A small multi-label audio tagger, trained from scratch.
Model: log mel input, arch tc_resnet, norm batchnorm, activation relu, widths [96, 96, 96].
Rows from block 8 of a small multi-label audio tagger, named by matrix and row number. Rows with one number belong to one channel. Each number is 128 + 32 x the weight over its row's rms, rounded and kept within 0 to 255. All counts start at 0.
After each channel's rows are labels from the 100 clips, of 14848, where the channel reaches its highest value: "strongest on" is what is common among them. Only what is clearly more common there than usual is listed. The data: struck, bounced, scraped and rolled objects made by modal synthesis. In brackets: how many of the 100.
# convs0: first width-11 conv (model.blocks.8.convs.0.weight, 96x96x11, each kernel summed), inputs 0-95
# convs1: second width-11 conv (model.blocks.8.convs.1.weight, 96x96x11, transposed, each kernel summed), outputs 0-95

convs0.18 [ 98  94 182 127 112 154 102 114 117 143 114  92  85 125 114 158 116 155 135 131 105 142 119 101  96 123  78 138  83 112 130 120 106 126 136  53  20 125 153 102  93 107 109  91 137 129 181  70 184 131 134  52 144 130  68 123 105 120 122  54 111 129 105  57  90 123 114 120 144 103  58 137 131  76  96 138 128  88 128  47 135 116 117 141 127  94 153 112 136 146 130 118 122 142  90 118]
convs1.18 [ 90 130  98 125 166  82  87 112 207 163 130 181 193  78 175 125 137 114 116 143 137 146  96 131  85 105 146 107 177 140 124 124 137 117 136 161 136  93 109 122 133 179 148 148 157 124 120 130  72 248 135 167 109 118 122 131 106 135 163 182 128 201 125 168 146 152 128  86 140  77 168 108 134 173 105 103 112 146 100 185 126 129 137  83 114 180 102  97 163 115 126 127 140 132 157 112]
strongest on: scraping (47); thin (high-pass) (34); clipping (25); text has "clipped" (25)

convs0.30 [133 102 120  91 102 150 122 106  60 152 139 132 120 113 110 154 103 133 199 128  54  96  93 190 119 174 133 136 125 139 120  84 107 102  24 110 125 108 142 142 118 118 112 147  92 167 112 111 128 101 138 126 110 112 107 143 162 200  14  92 121 148 128 106 121 151 102  63 108  83 105 126 100 122 105  89  96 110 128 105 165 113 123 116  61 153 119 120  96 156 136 130  82 136 105 147]
convs1.30 [123 123 123 138 126  66 137  79 176 142  94 121 118 133 147  94 170 126 179 131  60 126 137 120 134 106  92 231 136 116 110 161 135 127 101  90 117 136 129 202 124  46 156 137 125 114 182 123 193  64 104 107 106 149 131 118 120  87 107 137 178 120 116  85 128 111 141 100 120 136  80 145 112 114 146 101 163 107 107 149 102 137 139 144 142 150 174 143 126  73 122 107 121 130 136 236]
strongest on: white noise (99)

convs0.63 [130  95  92 120 140 121  89 161 133 151 150 123  69 127  91 104 129 125 128 156 111  85 110 125  72 112 115 118 124 121 129 154 111 121 129  92  58 115 127 132 138 123 148 136 127 127 159 129  60  14 137   1 138 134  65 154 112 101  86 119 209  55 119 146 141 113  97 115  98 151 145 125 159 176 117 124 122 137  87 131 129 119  88 148  74  95 131 145 125 122 164 120 108 134 145 136]
convs1.63 [157 100 118 124  87 126 141 156 162 112 143 115 130 117 105 141 158 129 132 101 162 146 124 109 172 113  98 128 183 119 144  40 112 160  90 167 160  99 157 120 105 162 111 123 136 107 103 127 126 195 112  88 148  86 171 144 143 107 140  76 115 169 149  76 117 125 167 136 145 171 183  85  89 121  84 169 111 129 127   0 150 131 147 102 208 127  97 124 122 130  82 122 141 142 138  91]
strongest on: clipping (35); text has "clipped" (35)

convs0.71 [104 124 111 121 143  86 125 111 148  95  89 154 128 126 103 116 113 102 137 147 102 110 123 138  64 163 157 141 135 106 160  94 123 110 144 135 187  81  84 163 155 119 125 158 111 149 155 110  92 228 127 129 171 127  81 134 168  89 127 178 140 126  79 172 182 169 132 171  94 131 140 132 113 149 111  92 139 174 175 104 115 145 145  79 120 108  86 166  39 124  55 104 107 107 183 100]
convs1.71 [143 133 122 131 146 127 148 137 152 153 132 134  71 185 175 181 136 112 108 120 140 124 156 140 162 122  68 115 166 126 134 105 131 153 139  60 121 106 128  89 164 140 136 148 114 108 140 105 158 136 141  62 125 181 101 129  93 110  98 104 157 104 125  60 114 118  59 147 121 124  78  84 206 103 178 126 121 136 139 109 148 141 139 145 123  50 218 109 122 113 112 106  37 136  84 145]
strongest on: steel-like damping (83); clipping (30); text has "clipped" (30)

convs0.6 [129 132  90 133  63 105 128 105 118 127 123 124 154 153 107 126 105 118 135 120 156 131 133  24 116 148 136 126 140 125 142  97 108  41 157 116 131 112 127 117  94 137 134 148 135  31 180 134 136  88 127 122  67  62 109  70 122  51 143 122 145  77 117 129 108  70 115 142 112 183  74 138 122 111 125  46 150 131 159  97 113  73 158 122 113 112  93 107 124 122 123 115 117  88  95 141]
convs1.6 [ 60 125 145 152 114  61 114 184 139 139 125 128 148 130 112 162 147 124 205 147  89 117 105 125 128  26 125 177  77 148 122 101 127 104 124 109  83 158 139 157 140 145 140 181 123 117  64  93 161 109 149  98 130 210 141 104 129 154 142 162 112 117 139 119 130 132 118  65 136 107  79 140 109 138 136  97 149  71 217 188 119 156 109 171 167 138 141 111 131 147 145 153 141 112 121 127]
strongest on: repeated hits (54); string (37)

convs0.29 [124 111 117 144 139 114 100  47 110 107 168 153 151  92 138 140 101 147 104 129 130 153 118 149 104 206 130  84 164 130 133  79 134  83 131  53 128 115 110 189 120 142 132 143 125 108 158  64 184 163 133 108  82 108 105 107 144 115 125  86 123 139  83  82  69 136  74 105  97 114  89 173 140 116 122 113 172 146 112  41 122 107 171 131 127 168 203 119  86 134 171 124 102 139 104 119]
convs1.29 [121 138  83 133 153 146 115 135 228 138  67 153  87 130 158 102 125 119 111 107 101 125  71 130  90 115 158 124 114 167 119 188 103 139 132 115 115  80  67 123 102 118 101 133 135 153  79 107 104 130 146 150 116  79 101 132  63 111 145 160  98 110  79 184 153 102 110  92 148 113 140  77 121 129 127 122 103 163  50 101 117  87 136 108 111 109 103 128 151 122 152 142 104 130  11 160]
strongest on: scraping (58); clipping (31); text has "clipped" (31)

convs0.37 [134 124 157  60  99 150 141 105 163 106 123 144 101 145 135 152  57  86 180  84 142 125 138 108 107 167 153  72 169 142 190 112 146 113 174 129 139 137 134 137 111  95  89 159  98 123 188  97 107 175  80  82  95 128 124 145 131 132 126 122 154  91 154 139  57 137  76 213  79 140 104  79 123  93 103  67 140 161 117 156 140  91 157  67 149 114 113 142  98  87 132  97 117 123 152 129]
convs1.37 [134 130 121 135 132  88 127  88 110 131  72 162 117 131  57 146 154  83 148 133  95  78 115 167 126  40  78 168  93 148 114  83 127  93 107 129  87 156 168 123 169  89 134 148 127  82  89  67 101 113 138  89 113 205 137 100 115 158 150 106 137 130 136 133  70 128  89 105 145 109  66  95  92 127 152 133 127  76 143 123 138 130 200 132 206 100 130  96 157 128 137 151 124  87 134 124]
strongest on: steel-like damping (52); action: repeated hits (44); clipping (38); text has "clipped" (38)

convs0.82 [144 124 158 130 144 170 118 100 108 161 165 183  88 136 171 153  84 130 137 123 114 117  88 150  85 101 106 138 155  89 140 141 119 136  31 155  71 144 126 106 124 122 131  94 109 109  69 128 139 128 118 146  66  92  96  69 108 109  83  39 123 108 142 105  80 142 142 114 119 106 134 153  93  80 125  76 155 114 117  86 128 182  46 148 138 145 152 101 164  81 110 119  85 110  92 116]
convs1.82 [140 150 118 111 122 104 172 166 143  73 122 195 118 131 125 115 140 182 131 149 143 130  96 124  61 146 146 132 143 155 134  56 160 135 129 140 196 129 140 124  94 138 103 127 129 156 155 151 121  63 139 221 161  67 136 131 169 151 162 168 141 111 115 123 167 158 129 104 137 118 132 209 137 122 130 187  95 124 108 112 172  79 198 137 151 113  89 171 144 148 140 152 187 116 170 153]
strongest on: clipping (92); text has "clipped" (92); scraping (56)

convs0.43 [126 125 131 126 123  99 115 116  96  59 124 135 106 161  66 133 109 141 163  79  82 143 134 145 145 202 146  92 142 208 145 195 125  85 143 118  66  75 147 135  96 121 116 154 164 118 139 150 118 122 130  93 143 101  75  92 114 120  67  93 101 111 112 201 109  96 121 145 141 118  81 103 118  52  95 118  79 156 157 109 126 105 122 151  67  84 106 108 115 127 146 129  84  76 135 116]
convs1.43 [125 112 109 175 108  78 115 176 148 182 117 125 124 126 126 154 138 125 137 134 115 110 159 146 150 145 145 185  92 155 144 129 128 136 211 146 153 154 129 132 128 176 136 134 130 136 131 108 131 145 174 107 122 245 116 102 140 156 174 141  97 110 154  77 135 125 143 175 112 176  96 119 117 152 148 150 128  74 255 174 128 110 161 175 115 115 139 102 144 120 124 122 148 121 147 116]
strongest on: plastic-like damping (44); mains hum (31)

convs0.25 [139 117 115 124 136 143 139 129 162  99 149 178 151  90 107 133 105 135 171 136 151 136 116 141 161 121 162 142  90 143 150  32 145 119 127 140 212  87 144 177 125 111 136 158 166 104 126 119 134 198  87 112 122 133  72 144 204  98 135 122 195 116 108 189 126 128 152 122 138 171 157  99  84 145 126 115 120 137 150 130 152  90 143 112 110 225 138 108 105  80  94 122 171 138 196  99]
convs1.25 [120 135 122 165 139 122 112 121 133 133 124  61  73 144 133 189 134 132  36 132 143 132 136 137 132 144 128  62 123  86 123 138 110 154 120 107  62  51 144  86 127 143 132  93 134 129 107 117 157 113 135 126 113 145  89 126  57 121  98 122  81 117 131  45 131 128 106  94  97 108 111 103 222 104 153 159 114 105  64 125 102 149 128 142 154 102 101 126 125  96 116 125  68 133  82  58]
strongest on: scraping (68); clipping (29); text has "clipped" (29)

convs0.77 [139 133  91 118 113 128 150 128 100 144 118 145 134 138 112 143 100 133 139 125 108 108  89 136 126 150 143 169 133 148 132  98  70  96  17 116 143 113 133 127 114  71 143  78  91 153 105 115 137 144 126 127 113  88 141 140 174 127   0 122 144 153 118 151 116  77 138  95 125  53 102 124 120 101 124 101 134 142 167  97 194  88 136 121 120 104 117 129 109 126 157 153  30 104 138 123]
convs1.77 [ 61  91 132 153 129  86 159 112 219 116 119 115  90 134 162 123 138 148 168 111 106 131 156 148 129 154  68 193 122  94 123 187 101 109 118  75 139 137 148 206 126  96 144 168 116 136 128  87 110  79 128  69 126 102 106 118 110 129  82 120 152 112 126 101 125 112 149 137 132 124  51 127 154 141 133  83 147  56  80 157  97  99  99 143 146 175 149 144 171 107 111 142  87  97 122 188]
strongest on: white noise (94)

convs0.14 [ 52 129 126 121 143 122 143  94 135 144 109 116 124 100  80 135  70 114 114 127 153  52 124 121 132 119 189 106 129 134  91 147 117  87 120 141 118 141  63  87 181  88  97 145 105 113 122 106 108  88 151 107 146 138 133 139 164 109 112 126 143 156  55 187 127 124 147 176 133 128 168 148  94 147  64 117  78 126 159 138 163 167 129  26 102 114 122 134 140  49 140 130  89  98 141  73]
convs1.14 [ 55 139 136 140 118 122  80 142 114 118  93  60 122 120  95 104 155 137 134 143 125  77 117 109 193 117 163 173  90 141 136 122 119 161 141 116 156 170 108 131  87 103 189 107 136 165 105 129 163 101  56 140 134 213 154 132 127  68 167 161 104  85 142  71 139 109 128 146 143 103 163 135 119  69 136 121  98  82 108 220 142 135  59 141 129 139 127 111 157  98 124 120 164 109 159 131]
strongest on: scraping (50); plastic-like damping (45); shape: membrane (31)

convs0.13 [142 167 134 131 135 108  42  85 100 165 113 134  80 122 125  98 103  85  77 115 115 106 195 104 154 112  91  64 126 140  82 217 117 151 143 133  79 153 128 114 118 144 139 116 114 146  94  91 100 144 151 133 109  73 121 139 110 132 155 127  98 107 165  75 121 120  98 161 114 193  35  85 177  89 114 140 145 123 126 122  82 133 125 144 148 111 128  77 172  75 138 134 104 124 101 107]
convs1.13 [131 137 125 163  94  98 131  55 134 120 140 144 122 101 131 138 194 166 147 125 187 130 196 150 145 158 141 102  88 122 135 171 155 150 106 176 145  88 127 159 126 142 129 186 127 187 119 124 138 171 124 112 144 110 124  98 107 142 130 195  73 105 102 173 155 113 173  98 133 125  77 115 156 170 140 156 130 107 174 245  98 184 144 155 127 176 172 110 169 124 137 124 135 108 122 106]
strongest on: clipping (38); text has "clipped" (38)

convs0.65 [155  72 128 144 138 146  52 128 122 110 155 128 155 131 105 121 122 108 125 133  60 108  91 119  55  73 125 162 121 103 166  72  93 106 123  77 127 150 127 136  98 134 124  79 122 113 127  84 134 157 100  33 136 114 121 107 115  94 153  54 126 141 142 108  91 128 130 103 105 136  79 130  27 136 107  77 141 124 115  49  90  86 146 104 123 121 137 106 106 100 138 128 115 146 127  80]
convs1.65 [ 62 170 120 145 107 114 179  90 121 159 125 137  59 148 140 143 163 132 100 152 156 120 164 136  95 164 129 114 155 163 123 175  57 165 187 181 191  89 181 126 136 144 109 150  95 167 124  93  99 128 158 157 121 119  86 122 155 125 142 135 131 149  60 215 162 134 174 134 125 133 121 161 172  72 144 158 130 118 109 176 123 176 161 164 139  97  95 146 143 119 111 142  93 103  87 124]
strongest on: scraping (78); clipping (49); text has "clipped" (49)

convs0.48 [139 117 114 126 137 138 140 109 142  71 123 111 142 139 137 166 106 116 104 146 135 149 156 130 223 174 176 111 156 136 118 169 141 115 104 163 104 143 100 107 122  86 119 120 166  52 156 109 129 129 113  72  90 138 118  58 148  65  74 104 152 203  98 172 132  57 173 123 134  97 149 148 106 130  86  78 134 137 163 168 166 107 148 125 102 113 178 155 105  65 165 120  90 110 110 116]
convs1.48 [ 98 148 146 135  84  94 101 181 145  73 106 132 137 163 117 153 132 125 153 129 101 113 112 135  50  95 163 141  46 116 133 165  75 151 168  60 145 171 125 154 113 159 136 180 130 140  82 141 142  97 119 163 150 138 150 132 115  84 177 203 154  91 125  60 139 121 126 112 101  94 128  95  93  75 131 157 131 100 163 151 142 134  73 138 139 123  51 137 172 121 108 162 170 124 107 136]
strongest on: plastic-like damping (76); string (30); rumble (25)